{
  "model": "image autoencoder",
  "image_size": 32,
  "horizontal_flip": false,
  "encoder_norm": "rmsnorm",
  "encoder_norm_position": "pre",
  "encoder_mlp_ratio": 3,
  "encoder_head_dim": 64,
  "encoder_fused_qkv": true,
  "encoder_width": 192,
  "encoder_positions": "sincos",
  "loss": "mse",
  "orthogonalizer": "newton_schulz_5",
  "adamw_lr_other_params": 0.0029,
  "lr_schedule": "wsd_sqrt",
  "decay_fraction": 0.4
}
Rows from block 1 of the decoder, named by matrix and row number. Rows with one number belong to one channel. Each number is 128 + 24 x the weight over its row's rms, rounded and kept within 0 to 255. All counts start at 0. Numbers have three digits each. After the name is the row's rms in percent of the matrix's.
# convs0: first 3x3 conv (decoder.mid.1.convs.0.weight, 96x96x3x3), inputs 18-23, a 3x3 kernel for each
# convs1: second 3x3 conv (decoder.mid.1.convs.1.weight, 96x96x3x3, transposed), outputs 18-23, a 3x3 kernel for each
convs0.68 100:149129146115134148099083133117133111121159118154163146146098168140082127126088143162137141126140131162129082153129153113120125185148101115161078101122118116178127
convs1.68 096:167099118106129129120145140099100139142133139134154177104135150189136125117148133171121145108082178155114173157140116139112139130140114079125129118153119140125118
convs0.69 096:119122167150126149113096124150158123122095094137145131113110104157132106135148097087075153085148185145183151145099094097166108151108059122096158133136145140133141
convs1.69 100:135143088106072083115112163153130112161147122171115078103097140090137161135178138062066118142161126110148148142098141134119146154131092140167134110106122122120133
convs0.70 100:179115147111131096084107096149162132150127108112115125116137121134135124064089116126152084096153138137124112123168156130117151138117096114155123123152124122102129
convs1.70 099:116150169089149192098116114097149130120152158189142117094166112133116125122106099108127074126133120098108101107122135120131120086114101115164137139154129097123131
convs0.71 094:093123133145085123074083108123142130109132145096164094129141129142115159172107148102156117122134088161148137113146115111100101078107107136145121121112166146103117
convs1.71 105:100094109140115101160093108110138095144109130121100123111127062148116091139167120141126136128149142149104133131187162116122134185143108113112152094121132134116138
convs0.72 101:137106072120130132116112149085144130186107131082107118156129131141146175102099173123157120130130134119124178085102096096150138167119122090108154107130119139126131
convs1.72 096:083116125123142138117128128127132163168134088113140147089126094149149095150093114161103137159149097155129102127098142151105122131118140082125160101133135146100145
convs0.73 093:105163105151166155122112107118105142154169135129115111146124128092148116096126077127109126126147135129137105143109066114093137148122141117129107114145106131110097
convs1.73 099:119148180114113180128132138081166160164120152151150145154145128165153158134153162138148112154092090129096114113125147184143140160140163147148139128129128093102117
convs0.74 102:137102098122139124159176158105118175154121106065154089107106122145137122158143137151128100129091141118151105093132131173126133153131152116116120118112140137118090
convs1.74 097:091134107153127146150098121132147128186129147163152120158129120133127129172160145112142134162130132150114154124133107156160124119119115090142102145128141109115135
convs0.75 100:190131121103131125130155143159104137184116119102086130149120130103131190137104157117103166146134155146139214121144118156122173147104149111191183132112119104163137
convs1.75 102:126104136144092127171126117131144146105126117127090123107122106161136153138137104130147172108108176129148176130104144127119174128150165111099137155110164165128158
convs0.76 100:141150115099121113112106138111155113116111143096105151136138146117132122100131172192119106079132123105143217120136159111119111129108077129141136122138127107134164
convs1.76 100:124133105130081138082127114135134139110110151098126121128111106135162151126124126145098112157159137147103098115149121122132125111155127117142163139153095156116142
convs0.77 106:161091126160145172142159133196141181175139093150124150154116117096120135089122160084122097104126147127139136130110106146147145130139137129121138160123097130095110
convs1.77 100:115114090104141129089120091081112103103135090117105131145175135159126139133110101131128116111088108150135098179149133151127113145137137169123121192138132174125171
convs0.78 102:130134154117111171138156121108113139122124088104149116152112174134154122125151133140078107146108134124142118198142179113118109129128135110160099120123144110138185
convs1.78 103:132146147110141139110168147135126079116153133140083114120121143131146165100132177100131201125136134116128105132151168142112141064085153098089145123157118146091090
convs0.79 104:204124136111149083096112124118109125132119091146115164129137117168082153151140112135114086110116144103151092184160097144137096187116142152143109158139066123116087
convs1.79 089:133106148127116140082142086103103092154149139125102112136135137144128160105162130129137133157154112126139113154151127174150097121108143195127140148138126175132123
convs0.80 099:092130102087143127141173145135157138097101086161139163079125167093095154113094095110123139119103093150071078144152187122132109114120149116103150133128123123138180
convs1.80 094:098120141148123154074105178124117164131106131141139139134111119119172139114102130177146151143088120094099091122168109144165109096091099105113111114131106147135090
convs0.81 099:135157107163147135154133117116110150122094126123117159118109107123123122092164159150168116108110151111134098095154114150133129087147178096129100116146089109157121
convs1.81 105:125138123097154093143162158092128169152150154168102174134157114135113094155147135136127161126153079141114102116161124117117102161160166134114118124138121146130153
convs0.82 099:133088110124143127144139123128128084150116140095121156142158089168111100119135116111114141152129141158104061111105140134125146143086192130129124117153138108127146
convs1.82 102:163088122093112128139163148122104114123126114123132163144105161172139145135114126110125112170129104111097130070141134144146151128097144099113143074131089148120136
convs0.83 105:120114133136143151129148095170138155091128144122089175123151158111129140136089137128120136101159174109118152138110116123156143102123106128122113133148115082109139
convs1.83 105:115146115098123134156155159114154152137148123075133134113133121141173150150124176112126134174130115149125115118138172128101119142137121137106161181145124112122121
convs0.84 096:146100121192168149180112108128110111057116113176108153137108151119118128105134152086113128098129090090080056095109113119095126107123133118116136114119152121117186
convs1.84 112:100112108098088101128117104164098099120114123130132148151148141108149139085159136123158151156169137125138133136103125136156140085129168145148089127134133130134067
convs0.85 105:126106122127145127138173139132113130151115109128147136102127128118109137119143103126120103121141153145100113157075160136137120153113136131095100162143108179114091
convs1.85 105:146130156105110120141118138109116113097113144129164074138124123133134200157113163136129143131088155115118144088121162134106176127148132142128103142086103147106116
convs0.86 102:140100129148159155100113134122179125181131153126147103146123083131160118102140141141135095144150132176096138164097083145110160127133111074131128134142122110110118
convs1.86 102:131136138121124103137114070133150154136130096124156167103139193157127109167105133094127151150110131081103076149161139140168114137175134156157168118096132125120121
convs0.87 097:150109130114113106135110124104137093139117163174131169129094156149120141098108130163117131061128136135111092157134097124143119127107133131175096163139148096159140
convs1.87 097:180106149094086205102168113109136128127144164174100117108132122123128115149171124141138125136157164071102150112083134128137116134139143170117124122143176128102129
convs0.88 102:084119128138159104086103102220120161111105178133119132153116101140117123149125101130106081127150127103128096100135133134111150095133108121113122125134122145123132
convs1.88 099:139134129133157120139109093089065059088140118093149118120140106154163128157118146125093125135145154149125142115141170085092116121128128183128118107148106099115123
convs0.89 102:140122142120128122110128076137117134140105147145059136121094148116138108140182139146088102108143077107130134127149110104124127111115107110134100094103140121113141
convs1.89 092:146160124116147128115142099113145163123159123123144136105127149071110140117137111138131135162132115123145141121096131135123138128136137145146155123155118114110142
convs0.90 098:150098154108130107093139127141117138153100139113126124099105148134140083106131135165098137101143123104063154119119124135095142122128112116120120109119102112093131
convs1.90 100:099116116148100116148127084183097118127126151130145113110129127115140105136164128086110155118162152096164100129155106137101099114129123096105131141126133141124141